Rows from block 2 of the text decoder, named by matrix and row number. Each number is 128 + 32 x the weight over its row's rms, rounded and kept within 0 to 255. All counts start at 0. Numbers have three digits each. After the name is the row's rms in percent of the matrix's.
# k: attention key (decoder.blocks.2.attn.k.weight, 320x320), inputs 107-213
k.48 108:134146111150139157178129123133146153161118120080107152166115089116064137140090126124179143072144194083185149088127155114170078159134101165110144086143137146083086133098101138102118192070096130147156159148087087109132112133112111145179164175107132122125086122147085157100150133125165134084122123103162143190110110091124122
k.49 088:115072093156126097132106132115129098105115113177126146146171113082171140183162077145153109066101098118110099090165106109122084221171147141128084113146161154119138085157096085150101127091135120115079157166154181098080094111156169130173130119180146123156151096165111185115111166147156180168161147099078107156119159125074083
k.50 096:129145124080094094105147105155188139095135136147165068105128135110085160059163139097092130188099129071158178139094144090139170054066162156144126121174066141097107127127145095089166137140097121157169089156161103160143082149161143169080124105161113125165108083110157082108062153108156110071119078199118114154125138133134119
k.51 092:087107179141151132126127177109115102080167143111184075077109078124169160069144127102100116165153074098143135141138129190147144073105168165130096147186180107098113104148129077110081054169155146111139181118130084090085119094180200148132141141075139102107127109113141137086087105094150159148084116162155087150127123120125143
k.52 096:187143179154105148072185094140149139169128109122100115141109136100104139083115147093117166205068096125101152086097122115129162107133168186160089189105155150173162107154116071099112137122079135108149124090138091149153094150125093113125130098142162098164167150114179096084104133116122123147173149116151093113158143068135136
k.53 099:184060200082137119177114160092145114111182069170093144127142204113155164131134126129103129174137093167133123159114122114148131157194148139084154123074093148139128088125115121127146149108158117096077104158089154110091148068099115139178144081137126066158139183168169152147137106117145131127132134135093093071192180146146082
k.54 092:176126148081132137144143177157140140110138140149131103078193121078110129123192087168144119137073170166072101134052123087149143170175170168150128125136132148169111156142097085081105105126090126131140087098138177153084099101139080097151115101135083161118116199147154080177133110144125109147107127146130112115124174073176113
k.55 098:142088208115221167133159159098093123140112093113122151096096189080154123111098172120094149189160078174121166104092103100102147127199142082106118200055110119157123138137153106133107136115155147096113137096094178095101176087128099145152144086129144124094166109138189133140107066116131097155104142083143094079109138104128114
k.56 122:151065177131144177106118112102132107125176073166105149065126177109120147189146080152133144165094112146085133172046114129149112169163134146081137185097111096155133096135133133099142144072137130143100084159115122089182148078152065144190158099154139095144128196098177075217135128107125098154139106061157150125172177126129075
k.57 095:140125119144138090103142123100100180117175064130078071064173155087099139148118136115160195168078117173063141167095116146158158141158177098125153135090142169128179194150122125162099119107154134097121104131110112147163149086110178157156090155127118078135160128136096060169100113101129161119151130134123099091107133098094059
k.58 091:114130140175101130152078065137145132128143139082108123077166160178122142136089152104112136168114078181114163159148133116140148156103128173138089100161153096136094129178160116122070150134157121097146144076122063109185071152123142122093126109142085101166118107120189159131140074191110182167163118171139107087144196123108082
k.59 086:099067170138173180136125151189086153159115071125108107148167100177153104132115125150167099122170125162121100079130114144103075184138099101133102114117103116169144178101115097100158157086106126072180096100133169083113120115134102155127144128112158149097131169143124095137179089149123088087086114058052087176138114136086146
k.60 090:152096152079139152178097098142092161174166087128096115135141152085077086154135111141104175109104132084153174174071150106127091161168147236106094157134095089112119112142128145113070107072124100084109097116077072145134146128111095122134112149146050087160135071146151145174149071125103108102122130081187104101171197093060110
k.61 095:125088131123147093098087153105144157133118073172118158188114094157151125110157079098174138126146105211069132083146144110102115187106184094121144085138125135118167137131087158170151095131133113090127145127176163154136175112140156141123084126109167145145145151167108092040178152082065129147160154118132148164111087153166167
k.62 098:096105086087137109191105141099151103181119080089071156114117164092085108216118139168177146140139150082135110124142129129095068131169104101109140107133120112120062075141111170074143163085174085090112097096122083133132116118089124131149188180167125138063128139075123136136169089141149115148106165118129084161142115137141149
k.63 116:159152151077131105106139156141145145129167119157130143135102141089105170118199063174165144140062108138092169073083156134153115141122183104137155169058100118156099126098118136127121152128102111133121140182126192153098176095131150116169105097145162098123179153143128093128126105125151105081128096123132224128132135100171145
k.64 082:126064150075153119102100144100097148153142164108095083141126101122137087124087157161116098094128145141095149110151145124147151140194163124084130142092081100164118105090140165106164157147131086095084154156149112122113083127139116183197143095149121111173123113158090116124089146118143140111174176128061189177148142085108144
k.65 096:087131114152099112162153147071121148156167156130148143112111090124101116098147120162083143079212165096168120171189112178110165135131219087137131160097072143096203205102093144113091071143112092150128138131096154194174132122096083167154127139136135098156148100115180172084139085141116155095114175099148094097092094087063146
k.66 096:178187152180095071151075087134147110131125169097101104067106070149088124091109099122123115122104111040102176116125110152182148079115133068165119091095076062128137097148106137152118096139105090126089146134117128186167137104134171127168141167100177079107136089127176127115141104209180156160148152093182085101174103144061170
k.67 096:095125111124051112127094133153163113078106153086176101112140114197104156094183165095140171141121132137113165160160098110149186070132143129188153092194116108121183134158098143142085057167060120129180096135152153122129121133093186082106110110107128137174098118049072158141162128173112174084125122155177101093129171127147111
k.68 091:076132133098184172160140158122088163178197064176084127120133114113149145129084150082133082131179207164091133108175089124090162125153121118111156127104105166138161181163141089088147138119143063113121141129109138113142116097130105126144138096103070115141118078188110148089183116099178135123178156108101098164124070076083102
k.69 106:111135112159159114156105147128104090120199116142165072122061134183154118111081148133114152089185142108186093087182102198077094104098163116066185114161126153107182227125128168114163104130111158175157113122110129143117087157147113147157130102105097156140121100171164106114140097077148092121142115107146100111091138150121080
k.70 112:066082152156163157155167154120099143148139099120114135193130145144159161162105105148165118127066146189127066131191136092090088164183153120167132174156143166120091108163087102159160099128178141124151143137094131059120166085101158127136138107118115113118193166201115127170183158056093123116135132106101111139093132161164044
k.71 101:133148164127101081110153075175104124137090110131102168172117183115190115140161115088122137164054150141100094134046085098121153112142118211091109079114169184140129105126145138129097168113161124165099122151113100101133107168173146146142075098172127140158114134129089117146068112111102128172121154208135153144134171149196106
k.72 094:094114097113141169121169115119164075148147102171094134163130204095119139154105133168125117127132158160115119109121162112078107208189127175114124136091137135149070077109168078165152161092179076166160119181084123129107101125190101116122100142214073131143187163146076117115091090075060117112173122145068106168087161153159077
k.73 089:080169160172141149145107147120100107139150164089126092114136150135175127095081156063130120086178156098209160124191082110074129088124186094132181111142149068167175133102084103097131051096157109096155148119189073160096136161120130143074108142117150117149094065158146142130150145147168131077149140098085072147078114180130168
k.74 090:185178105175133064120141135163125073151159105086124096099116151115131163072155115129090109165105078083167104111139161185068194105057133084094140128105153090098146178146158099151127146113123162118165168078174101129167094170129160133136121151097171168150139148126118166080097102143109147161103147159143064087096142132134157
k.75 094:133178124162129109085164118153123157081130117113179133085074065205090164139099155151103142087232164112144133149188106163149177129111184117101139137134119095097146127163126098128149116169133093079105106132186135135121088147059114140085099100072123088127131132133193137123117179130166122088115172113162109134123127169069111
k.76 110:105153116150124100108118099099130169166087183128172088124097116155139135104123162099079115117128120090143167128145176136144172107090173065154140130152108070153174190135123101123080085166053103080140158059182090197099157118133134144127098177088123125118123154135134100110167160184129135120084142100148116064164144157137180
k.77 111:123201077160094114148127111089167122140124164100173131088135066141117142132114162067090089137166139098172170168157163167082150064128187100177155146141124063143210167158139156138119135091064126096109170109144134159123101115110113106132119121102160131122144105113146094102126139147185089083103163139174060065179155139063145
k.78 099:098151098134171163101089126104125114131120174155153103112129124130108141124081149155119155121222165116180132178208114188110171157149200086129111141093149084165169179148085148134131074110153132144153169109158097147103099157134152155109116171122101137161125091197201089128156093102177134065139152070163085151090123101030121
k.79 094:130095126103109155143143180147132104157135119126079139149168169112144183165140097139122116199125137202105109127119093130119140166105111187088096194120164109148061087162120148152175156145101094171099152164099164097129141098117057098112138128174086102106119130092157100125153133121129092192113096152075153164115170161132059
k.80 094:149146170185121143157144108142128117131192121123112116147106132144125113182142162129105120123192191050156177172140151127142102123096155088116110127148113145109186216079123104081126166112176077170153158117164081147148142146087082140150167174167161095156086092144193128083181073127140146081096128152161089141142141131091131
k.81 094:117151084089107121110158125114102113056136184112173128136135128177132122124143176104118095096165163147072126116169114147184107155159092149116160116207116162156115119150101188155143068130173192112137147173163167113079144141153168069066107115088083117159096124106120136106204098131176166179096102123083114137126120111144127
k.82 091:127119176072129141120100102178161157152078106121096114165128172140093105146141140132149128161088158191076132098120134073103154164161068153123151164143174105117056052165110115111156183082159131122117081097151102129090177070130184123089071121120106173085176143141137122118105102083101095172135154120171178090180173103179122
k.83 103:158180159169103082112072096128126171177085183100090135063077092105121111109087098173142127163128095063168163183129167138124173057130147094087111115104070083150136105135135152132105103133077149143123081054102127179149155130098070165172109149112110111129125100132148088138087109171191144077085105094176102078150154090104194
k.84 093:090156124148179105099121097122120177168142127147157140121143100089093110166090114135126126138196143101189132148202128149139141107092166112125121070074115113119162133094153137108113126105130103091145098096143080193144123120132087158138113128103129124160151088104117083095110128136125139056090127135134090130094086107066175
k.85 089:124147162115125123100125161137068091120196100150102114090095128125143124106087151074160115094151122141150129131193091175116133124083181149135178112147107133123112143167057099152095135149100180098112166135191140120156143110150161166127101114122083080143160139202135101136123115089170085081097148156133014159124145105124125
k.86 098:127121114107094152135171179180098094071145082104172127166114166111183114109139142133149098161113109178069051112170105069126127131152152177117133118166169161115107141138107136180140138166146178134186120162162119033125145156091134063131132113094139108129114112152117115085177123081098138120167142159124159144124064115164097
k.87 097:139032149139136141131124095077126103119125168132138108150104185111117130089129092138150166111059132067084115141071153070122110135186134176097103164141127144154154103138144129136157140107149109103129093130070088152112145102155126162177125167200150105092136135078039111107086112146110126123107094159158229157127122152160153
k.88 097:130109188101142118096177180145092104129155071149083153184157156099148124109094149096147127171024145166106102090108082094123119208122082128116072116115127164111110086108129128109111161102181173102151141159129111079165154094155088149119102073204083180123152129161136125098116080074086099109178126148151108144127097083173087
k.89 091:119110127110132155125113148099148170115165150168107072099096077087129150122119161143125188132175133087136122171123179130103087184120191100147115180107109128072104122090093174086162182110161148146120135151086177165162097115142065153117135162081086134162094138196124105128092115113115138133160128073141061127128168117079103
k.90 105:082150078123128136116117087077121131150097160099109113085081186142173127059119152119136100159242119118164140145134126120140192142071206166120148092099161145166184175110133121090109067147171101160182136114125125170114104127096146127146112107123111161139045070113159142073168095113191163101113092159135086099061150140140131
k.91 097:153126135141181098165119137061136128192138121149079142063097113090129099140089164158110102097123132063150182172115118099109162076113152086135136160087111086080155175140111125119100103106154125109090138108106112204144078121129099181150190150125112106099072046150147155179152113122177142069120165099130132117087114131097122
k.92 087:143072118072190161165141136171078143160145086135098149131111146154154166157153070149163111144045094130119086162114104061161149204119055193167147099090176139102127135115135100147174146149116125179106113199137172078135100103186167164153141117112150182099131122095135113094081162095092160156132092172130150159093120129120078
k.93 111:158158102110156103121148068116108145099120179079152086113064117164159135109093114107069078155226136038198175095194124163098181081107188097093137074101081131106192135150112108147112120171123087108139152068158114137094086177079125162153113127103143152161082043147127117143127099186203140083096100150143135131092117149121182
k.94 098:146143114118122125158136130069102109173163167102124077086114107124114127149169143114115150121180151131170121104190085144145145159138141068120165097083183148124163162112109174140157128165131117102127114160103126150102103153099136132125141137061121136124086091155141185137212164105196175093153099135114111171075139131077063
k.95 089:096065176142126133160149182176138104159180109105124114130163081072101107109148086063160141091096092152112068158093128156111140169178108147116144183133152163119102073102129074156150115083189162136102105181088137101180083138122130107061154096169153131146190112152134083164151129059129123156151193128097075153172128134175070
k.96 097:108125108170119098117149129094133132158188102138155122087080068170116149153078142132101129084190124189165124127126117180139131160094139064111152158107085098089141122124098132149091137105059112116128140084131134138168109159074116102129186082062095107133146158136177128087143120108167107143101147052154080132145171134126155
k.97 086:143127125093139113156094082131086142132133111118109118083159136160103098138086131186140154110173140071165129147150135081089158101126100166114186092109109122148111150102144122140149133153137079160154096181101147112083136141123046175105106120181082106148166080153093129130094089160109165152147134181151195177072152141164170
k.98 095:113140067131070104074123139129111132123136189146147125070120114181070139161144112156073085121227114107181204130155104162133176088096171096136126105116113105159125173090128147158096119147133093113163179063119139183120119119065159080149138123056091077162096129138142131156138160195146127150127129111111122117190150147116144
k.99 113:160177110187099140093108107117151145139119158125124111107138092111111145106097184109094106118149098042164176124177142190124120099134156104129104128131118053148177201126121103086137115088060112162089100086118123196154123132163135164154121143082148140146164131156168115120129127167157136098086094066148057085194167133088162
k.100 099:135102171147141122105106139145058125157141116118154111093070169132175161158137106101105082067186159155134138068176077148124088171101116168091165122139157175094098162097155163087187151140155104150144183185139130101138131113119121111165175133118148117156135088175147133156187151077113102081117167104093069153060108096103120
k.101 083:125152173130168180086147130109139134107152112157144080194124121079096142086166106145151154163121054173102087108098186171091160080129123122116073149173064119163113085113141148106099144137105144133104136101111136179158124144119141099082086109153098170155133199091121116121177092082102130139117086143085160089157154088122111
k.102 098:121090139108113141158106179166126132104111112165077164181173158079161130147101095106137112186098144130099106118049151056136142169177127115104137128161177181165072080168106093091118112155156160099154162157112162132148122117180103088158131146159102135151152125100094094117162139127053113112095124161135146105148133141200146
k.103 085:094166098146155128127117092130141116137158156118174103094115124150101139108104167071099145057163197133130179175165182163130108101136160137153183130144120056118100196108138175075075093169159065110098123117138083162179140125116098137132182153103111091098118090149194155163130162180189157066108176149148096113118116158094161
k.104 094:128110148154102105149111137145080110080098090151184166095106166178169137091115132081146104077136159232085161141170108154143110175095146136155122110115192186113137159171120148164144129120136171097168147109201175119156175146103199089100086088096097119169112087152175172107191141085152162161131125102104128112141143138179133
k.105 091:181110128089100077101105079112126124104067141085102115124081096144136065097156152187093122146116120093148196109122122143172191111163173130158108064115075158108103120102180088160093132121139146110089125071178111091141115110143163148128163167102141171140128091105067135088141173170141107095138165187105150163103144171157128
k.106 086:097097121184164084103101149088115110093116133142131079165112052127130141163155158120147145167068117156118108133112168165163119139124197103106177173127116061143122147080087069166099094153147125145118167147098137136110089089127086120128126151155156129161149170111114115145094080074085115089190185105089096150180068112131096
k.107 096:128182137179071085099098131186137089099159155105136105062070145186177141117137133064127091174158089070164180130185121165126161114109138131133128137144128092162154126104172151139121096170113153090128157099113081106085160108090154091147097119071143087163128132110142099100152154170193132125091143106151144079174111139129116
k.108 086:092115094150119107095136165110133132102129161133168121075092101124114138126159172116140163108122110075092139129118119147147168071074119053137140150166128171157136122102101171129170046154093139085167141157146115137155133161128112095151116128084177110127117123138103138157198150191166094124113086138121080132103117165144188
k.109 105:103177135180112183141116125135126112155172139113115118086098100145100107129124145068170107150215081051209166155163174172071105146075173126126134148140136062128180217149084096088127109119123131153172097087161099139106087097096131151148119089097134139090128117185154089066119103078186126103146132079153039118172160117072169
k.110 099:128153141079157123143158179184085084090111100140170117206117169102106148164133097142173154125064154210064128112128124130106080173108123124145099183173155196154105077149118087182162155104171165113109091204094201123131118128144101151118085131120118172132168127141076152169100098131073108134142166118080146108079091113208085
k.111 104:104127089149150072146090122115152114090112160121111148127072098145166137073144123103110092144237125123205160087183114111086120141074190133141189115177098165095185204139094170122084125140110138106131136135129075137105082184107102160121146165107140099160046025149159166068161097129147105066137113148156078127103113126101158
k.112 097:176099104163126100151084153115153137084144143166158168121182113084127136135181117113177115176098134204074106120079142130111143167148090134177080085089103103163099075171103136128117111137096126167099130107101133080121115101178181098116120110145149093133112169102071120178065176174088158195136137116111174155168136153213085
k.113 106:102121159135171121084149119110163111127101166159098179150168164101117103154131110133142089115076167156146110077081083083119143081168101210100124087171138189110134069133162156123113110109138101101134133142109156041098096119133130121098104108183107144083107143076104159128106105165080125131127091208145205147127145112143105
k.114 096:155210146175104096077150078174182145144104176085118079115131118132156110108122163131117141152142141045105191150183113192138137105109168093167156068178109100138180172125117087187104094116083167129126112137129112144145104173094109086093106148101180159149080128097138140103117189163199166105132168117112107136165119189145094
k.115 104:120126156148113153113114121137123183175203063150152147145149096124095150147089120075112096103069123187159082172130151139085131203084104070170126174124141113115133154176100139132123150118093132163082088133095160133099108106095100127092131092140125125092137172125132140097093122063125116106144093054110060085163116120095153
k.116 110:152137127159107103100114123149151131123168176133146087077129110166084102110091143108067116106161092087193165171191105146087168094121207064159134087098089117104153193130144113158147075099069114086111128085142132148131105115065151149131169100056114139106122139112144104115159155159178138130142154154112068087164160169106146
k.117 096:158179084083076148096127098092118161122099131142164121149104147141150098091152118132088137123123127095097137189070083185133166064078088084121106125111087093114123119119135195165144162123117180125112147066094097106078118099141158127128156119085168133109135159120158094088123164187177084098143068109125084105190187101152134
k.118 110:172161145133083135111106150111153164067076180088104158129098103170111147129142113068137187155061118136103136123079115158157140099135096150135127103122125093161137121109160176132140157097081194131073097128136158121101196079122123072112112104142149072149142190102155087144075151187100134147150137135139178075187121153147199
k.119 098:161121115075113089107140104136068133071118124179159144180084168123105139073121084054180120132136099103120125114074116095126133140081135136107175107162120182122119094175154147118132095175132162106187141182131075061136148111145119154106100140151164135153168080115159090077084148098077145169087129165149160090092122126181119
k.120 097:110115137161142097127074107076165159149081193077083110125135071102127124121105157119129111138151110101180145123120138144181147072117114140133159111097115071155134151146178097153095179103076117128145164095086069156107073135132088133121159130085155166116031136157100116158072105172119077140144104167170113098089175107085145
k.121 087:143104135071156127133159086128127154117124137127134137138186158154093114164085075129155158142102092141082108122122112058142114151180131188158140142120131169172055046167159136137109182117179150094118070180080146049109183109161146096166113106115139102111150134136069142097118108073109172169135136116113181135093162131115145
k.122 110:118062102159157091112134075083133149119112103104164090119101182148106096106153134170082140105195131134199116105129127142097140109141150135113192098159148133135142168141144183156144115114188091095190161099131089102104078151089145096133178133093081105155071065183167138083202093135190132123161131172105120146103132120092073
k.123 103:126188164110122148105131122113121175116108175071118089115114043110160079121162115087120108142099099017158191185069177123155176065142176086136099140125079113110138104128158114119113144082055172093118103068111141202130095090132120150145157113112133138121119160143128154119066126181139138141144154124182153124201133100082184
k.124 110:081129139120207152171149095117088130151192090094141136141128147160117146122128180126126122073177164133138103086196121117083150150159160091074105112105174125082114208131107092108121142095168099174117142166133134152107063147151088164115152158110136105117152053164174187095202078101193143106145137129095122175132077076086139
k.125 092:159123107117086117160152157145127160072177125143103144159147126102177145162153140136152128149163130186125122133198084187094129158157094078150142137184166184112130160164086150116124097096148172083141162114113168078165167135148188072112085088098141082167125168153091171104192194121158154135172094079143165099165138147125118
k.126 098:066151087134144120131104099101126100095109110093130127080116106197080146127153204150119132067199159125178114163154117161136116118148173072130190132128097151132183214168079176099149105154120103105144127109173131113162137129147162080135104117073080127163103066130109155146221097143123156144106123139091127144110108114085115
k.127 107:121127122134124147136131163182118108144113092168092138184176155126119130142104118144126125176050110205103099161108153073168066158168060126182138117152154146160101081150118092136127160122166110167145094159149171070137108073114139115106099127132115117153147153150088102125103110095103122182170111111087160157143141162217110
k.128 096:113127102156109124131154165107111149186097162131129107164129116107120157087174077149098082107184168103138188057176096099175164130127144093127165118141154120163145173096141165116093118187142055145197104167111146134163131133111154152135165091162144164101182089145162104115183144092154117173133131096147088118082073122139168
k.129 098:126180088099104141118168103159104117166099204135148075116127134162095134151135097171119109147144169068140115131175122096100144121056163159099158146153082127150109159090173097144099172134100081141182170178091119104121071104086096161144195139171095120127147052166127097139171096160139158099101160128175148124137163087097163
k.130 090:167116154120178093177102179122160111068138100177134112085136105146098097163143119098088135070117117176124063174105130132144120156161138126160144109098175153167105128152084127158148115126146128132083170131184137119090144111145183087143098137117146105118160199127091137138152166102145154120151081127073115074155126162175075
k.131 102:123153104093130165156111117132125120171128127105161091164082116112170113101099173093145056085177195089179149105158193167064128077112213165170118167175118035113159155141071144100104095111153114119085157148128115127160104127128087118127176150149132091147143099131098159124104152081138127135105082123095054176073139074109121
k.132 097:170105122158095123096140149152164160119108101170121196075181126117151131124142113138125161126080120193041128109049080155125156136190069034103175117067128132144101094138103102173096146161135055088111143138158148150156101154091137119144145088132123128132151171091144163152108149139108128201147135173146141107154146150171143
k.133 093:138094162171142133179130133087126101186137186071104133073122078115154097148107166171126071151183143119097132073093155151114105144106117131122172090163098125079119128175192117086165139094125090132117163117102117136102113126164059131108157160090103125141122034132154114121077131151126172142110155171147129126131128165146145
k.134 090:117095165154157135109108124088105100120079112144121123104074112088158077144081124146069118115204185148146086103138157155091113123052117185136147156173087110104122136128088139161120132168145113112077199177138097150136044134145156138154159122099155161097080056140146134130150076129154148058097164104088075162126136127125135
k.135 113:128151108120127088160172126088075114062128084147097087158089116111147152097119163131149117097107188122154105083131129140125090114122147158072114151189160114150151097136067122107128106160207177114099181133136181121148090136145147126066134118165137153156121089181111091140156149096171118160144104087066092129065058106143124
k.136 090:081120145114146166120097115137091173181092105155131105091145100173108142141106101079100160125175158098127139148135166081101102185176127155143095164102102151080132069151212140142166116053117129156110105103172074082120118097154109140169120184130142095085089102144114162115128155172075133137164158137110145145132204150126133
k.137 111:097121141167159093116171133119133152095065125136162157138141115147121146162098118125097142136135202171180076101140093097127100083149142130094141090172141160114121133157104144132113145139206155142044128162154155140111112110149198147124121145118103117177122083169123136152114084135132155116125172141141121154067049144136120
k.138 094:170101145155112069132136158182113143124106120101137126133073075148137119123173143114121113144133170085150152137184166082090107120130174187149161105115079109086094110170122093100125104096086072108108084113161105112158063144143111171086142115168148172128150050192182150153118123095146181086102149104092074131132080139131138
k.139 092:099156091138140140162096120161125128172116138126115168092173193114159134111149154130110128167159087061083108109095174106159107135131144127135129175154152135188126115130178137154202181121117106102135137109111132124117176163114080121184172131102122159078161117089143167138141111087073122171165082123168176153115164164154128
k.140 101:149170181149091110181081164112146163082121113098124178142183069146124148159142122109155163151065057159108159185066108148140100114195104107103132098170174200157153140127079139165145158119107093146148103079159180088122125163120151118122081148111167115137109205147096109140074156129134151126153119096155129122161083102192175
k.141 102:088157105093077137160146152110147129087140084130140139146115186163142109092129121076108148124104148184111104175115162164080141161117153107122120128151162111163125129114057115112103148119108168111109111135120197107145160082167140078135134091130130097163101186163105118164132150133161095105111096089076109076145125167193157
k.142 095:138155107121117125175106131105101127155108118086130151115108053109082103137155141128120137131105180088189116113155086170091101073120171129093148057116097071153146172075124092140072085137104066136153156115097073182098094164132126163108162123128106155107145087201141104095199159150205106124124112110104104160084102091093167
k.143 096:070104107160148119087155152107103145165123166090098105162154125120126101130141128171108156136109101136176107137121197072135125104095115138113136164122105144117063062136211135121106113060078155145159091104103126126138138154145110099131157135163090118127181075089111182109095132087137110161123108135145088129162187112117082
k.144 092:142081071098142081104167130088145148072105106160142110168083150163139163124077147144166126117174141147163109066149096088106094097110162211171179107148109139158187142107131129137148138140169166084089112110083141179083158153120159088124107159120104128087166111171106149086125143134115126124169087156094110129054087161076138
k.145 088:119060144162162116116121087094135152167096084170159162102163110136087109142174097151189089160166162148074070148106143096158095116185084079120169087105133141113107137105163180116168146150183133065096133137126086134138139174133083137120093093123103157126103098130110111114154135113119126121099091137112158166120056104156177
k.146 086:146135177096177146145162114092161145102074136117092125147087112080076138187126130178067168080147156115158070151143160139091096149088150112122107168162161183146111091158169122157127080120210111117062124122162170100101138145097154163136138105123149136156113098218118075144160145137179187174167169140090162160156065128107124
k.147 098:134080141110167084113122090088163119075178082129145110165158075149154134174124155082180166124129071169071060113073072099121127164180052102114112140101169120097167106149109117168165131115192140082104114134161117135093175144131170072161059127097130136114082197107082090116134134145147147124154134094113162112096127183179111
k.148 108:069093111087139202092140127128115152092138145112099086110115147126165116086094155075130150149083099069185139113205155123088133129124215180111087133126125105147169125135078121092131123133132115155107158123102139121120114134135160138132128174127076128133136135140092128070139131072166146130152114100143078129092125142080091
k.149 116:136112095119104160099141126150096152140107179165116118098144195128138127103085158077092122159140163041183172082146149176069125099051150196118097152101132058104146153108154073106129112143105129107111123090093080148139075152135099202157176172119097090136115080146144161088128127140158127128111128127152086148134192094065084
k.150 100:150137120176086090094109084137108182157111161108157144081137097093125125112136133146117150139171120073146153092153167090176153094111141140159160077175129088097119164125215128161142151091053088087099103124132118134130112119167129166163106140129125126121100082136171141085068100147159139165138144158177146160121115092113113
k.151 104:066163149128142162116142158114088166086182143152104086129088149146126140100095166065140071151159147088203125098195153160053106106052162156139148115140142067147122158134057164090133088187155111118131138153171127157091086152147105163117156164139077138118145098158122110122149074073139126080118089116072133099070102102142080
k.152 100:134149110146134124153097112171145176136121181093103091087106083166158136152135104163151112150209089101133218084117134139087125054080114123143124059108155106096113150133136091159105073078086139146135150097124058111113105171158110146127165134103140157115097049106154130132098144179156160119146186174185131165163139160084131
k.153 103:123121110112131084145123101125154149072076169082123170120187062109128133143110121172089199141091102134072137134086081065147135184198089096147180094149137167088126138111126128108108136137119132138095151124133151157150128117167161125160107120104109112168113187111089178182158134158094138093136140175148142063096063173146167
k.154 099:102132152168125164138148067178117172124073173075142178129151118169154110116138139150113182125130112118116201127087166156199112123141127085088134066138132143099135106154167092129141126083107151138154152108127144108132170127133084138174103105141130081171114168113091158124086166158122097107121166183137150146182138139143105
k.155 092:125081088121151140093098075117119099114100139080168109142101144158125156063054151144143113158125124105128178052148090117131103051123167208054138140173155048144131117103124108103164118172066116154153132104104150177190055102144147175164121110110157163139068042170093104126164082090180122150150133129105118183100101081130130
k.156 104:159120091124082054119109143155159115111124087117123131156109101153122141164187079173100148081143153186055150166089105113150107167141059074158181083143107179122106104109124156170104134131184152155117184186127122147107151096154210075089127098093175132103108193113098158096154160121106093146171124154134114102176117174122123
k.157 091:083107131124142075142112099112115146109144142088108116100103106150090156078137084115175074105133174067147162129116136098092159142063140159077155134158074089160105149144158115121118085123159067171111102111099084119170049144154123152090127115124168120101100053099091129083129151108174125097106105105171117149085101078151161
k.158 092:166144167078128106109160118049093097109114115151101121145165086148138152177150135098085183134114111201104075129110080143175124089162157094097112089160167171160162136149088136096147163202200127085121135137127154139109125117154146062090147140181168164172091172109140120133177086094130165086125080140133180151142056168173170
k.159 097:132088159158150069171151142135154150058158107149172100098110038146151114178180096093094128081116180124106141181108097118105096155155154106143144092186155142087148133131151105157087119175125155133063116166135117148105109116127181103105066144137103099192109161138062147111104136139141156085154154102091154068133112109171150
k.160 096:157155116123140139115093122104084186134077174142136066104089123160123160112127173137072110121118214089161108155148097164148160141096180090088083090148101114093196117118100071130124160159177105116107150150136106110125081121152085102145166153107085080094104078158133101079178089143157105109116072163174116119139090126047147
k.161 086:096134079109109165127128152137054146099091146112173091181093165165094130136098192144122080101090139120182083185108156071129106090090103146078172154153119101130082105116107087074162114088191116113104109143106172142104111111157077137112164115126061129112142075187112151091106094162121176106147134175091130120059158122076127
k.162 107:149135119104174143102168150146132130184110156159147095116108196106101104075114160135097131132198138043181145119142131150123149144100151157128086175110150042092122131146170068084156130074109093133112130118076091159131084087139072131139161117102080113101137066149150149084100130095106144103144108103099111145154146096117114
k.163 108:151107132088176170086092121153186135100090143126159119148141168129123084171099122146105155093123032083122119172128143105131152120152075149185070162145154156146132108131201122149151135093074165117137140086145087123109161108160119121134124127139168099103146092068133152156072148111119096123136131172117206156164209122155131
k.164 094:153146132162167130114143150159086129160151134178080107157059149107123130095171081175170096148142164138171142115139125112153174089061131107088111168096120113182132161096101150133155107154107118088136113098076129118192123142151104184136205152132086176064130093094125097123172162088111098139100107108115079144141155072096149
k.165 108:123167105108164090155153115075139173135103175122113156122141121095134148150116125141080165126108115178124174181065136108179131179166101040162148135146125219081087088112172114176091138076156104090149105135149152084138106125122095081167092153148151105131110177168105095140082105147117138117124174185129194079159091179132169
k.166 095:150164142172164104105132105132162151094115159120165142155151052163149111161189163099148163069070171191101169163150141082179160117109141120071129103151091169074163125166106135103100123171172169111149165101155102172101154162133161128100053170085092153120089138209147135178155127180134192128146118156180120108164116151140168
k.167 085:084168146079072113112170155139146088154184117174081134153077213175127133134143149074105094124128115087169076082137101164135101114125104166103167177129144057147084127093082088109137111194135144111157101146082158134082142110102120070145108166120080084119160107168089071143122145140144093168142105075079106148124110111139116
k.168 096:102150174132171160156134124149140181163151179122159126096139124102079084106127128121159135169131129099121200102137128100111158173151169151092060178115172146100159113175168109152102093099034163125089109138081086167167100099155043192159175161101107113109186134114168155101061127156092114136119173136169107169162173100107154
k.169 088:167124142122139115180106086116148159136092140150162193098149131090119133109169128148127091191139185123148195145106112139138133078078126086119118092108121155120148151085121155169142136148081088151155124111138089157166101149169142096152120094158140134112171132106104101122179161105164149179130142149148109105172103132145160
k.170 115:154138174109113072124119116083128125114150059159101090145144056112115089134152112093149117089050152200108104162076085107122135152178118114121150119153111177125149148116094151134087102171187116110073170128160165153142152162109216102128051082132136098141112195134088121184153103156106143182138089141101150122107103131137116
k.171 083:138143158117177168161125098126109098105081110069125176150098097104097147128179109126081120078177180144148117138106136084097090122103099094175150134188089129070169151116127121176142123159213172088115110191108119163153129126137131174070117069117085094105078156204066110158148069170155169151132115168168145159163085112101109
k.172 088:150141107100132154076131168172090087131141072088139125111165125180124106104157126130118160119109126161098103108170120162075131137098173123074123156138175145116096126134177101099136099089070081121143152110129083098167151115131134168098047154115106091115132165133174094142149142141126164087104132097121100094120113176111086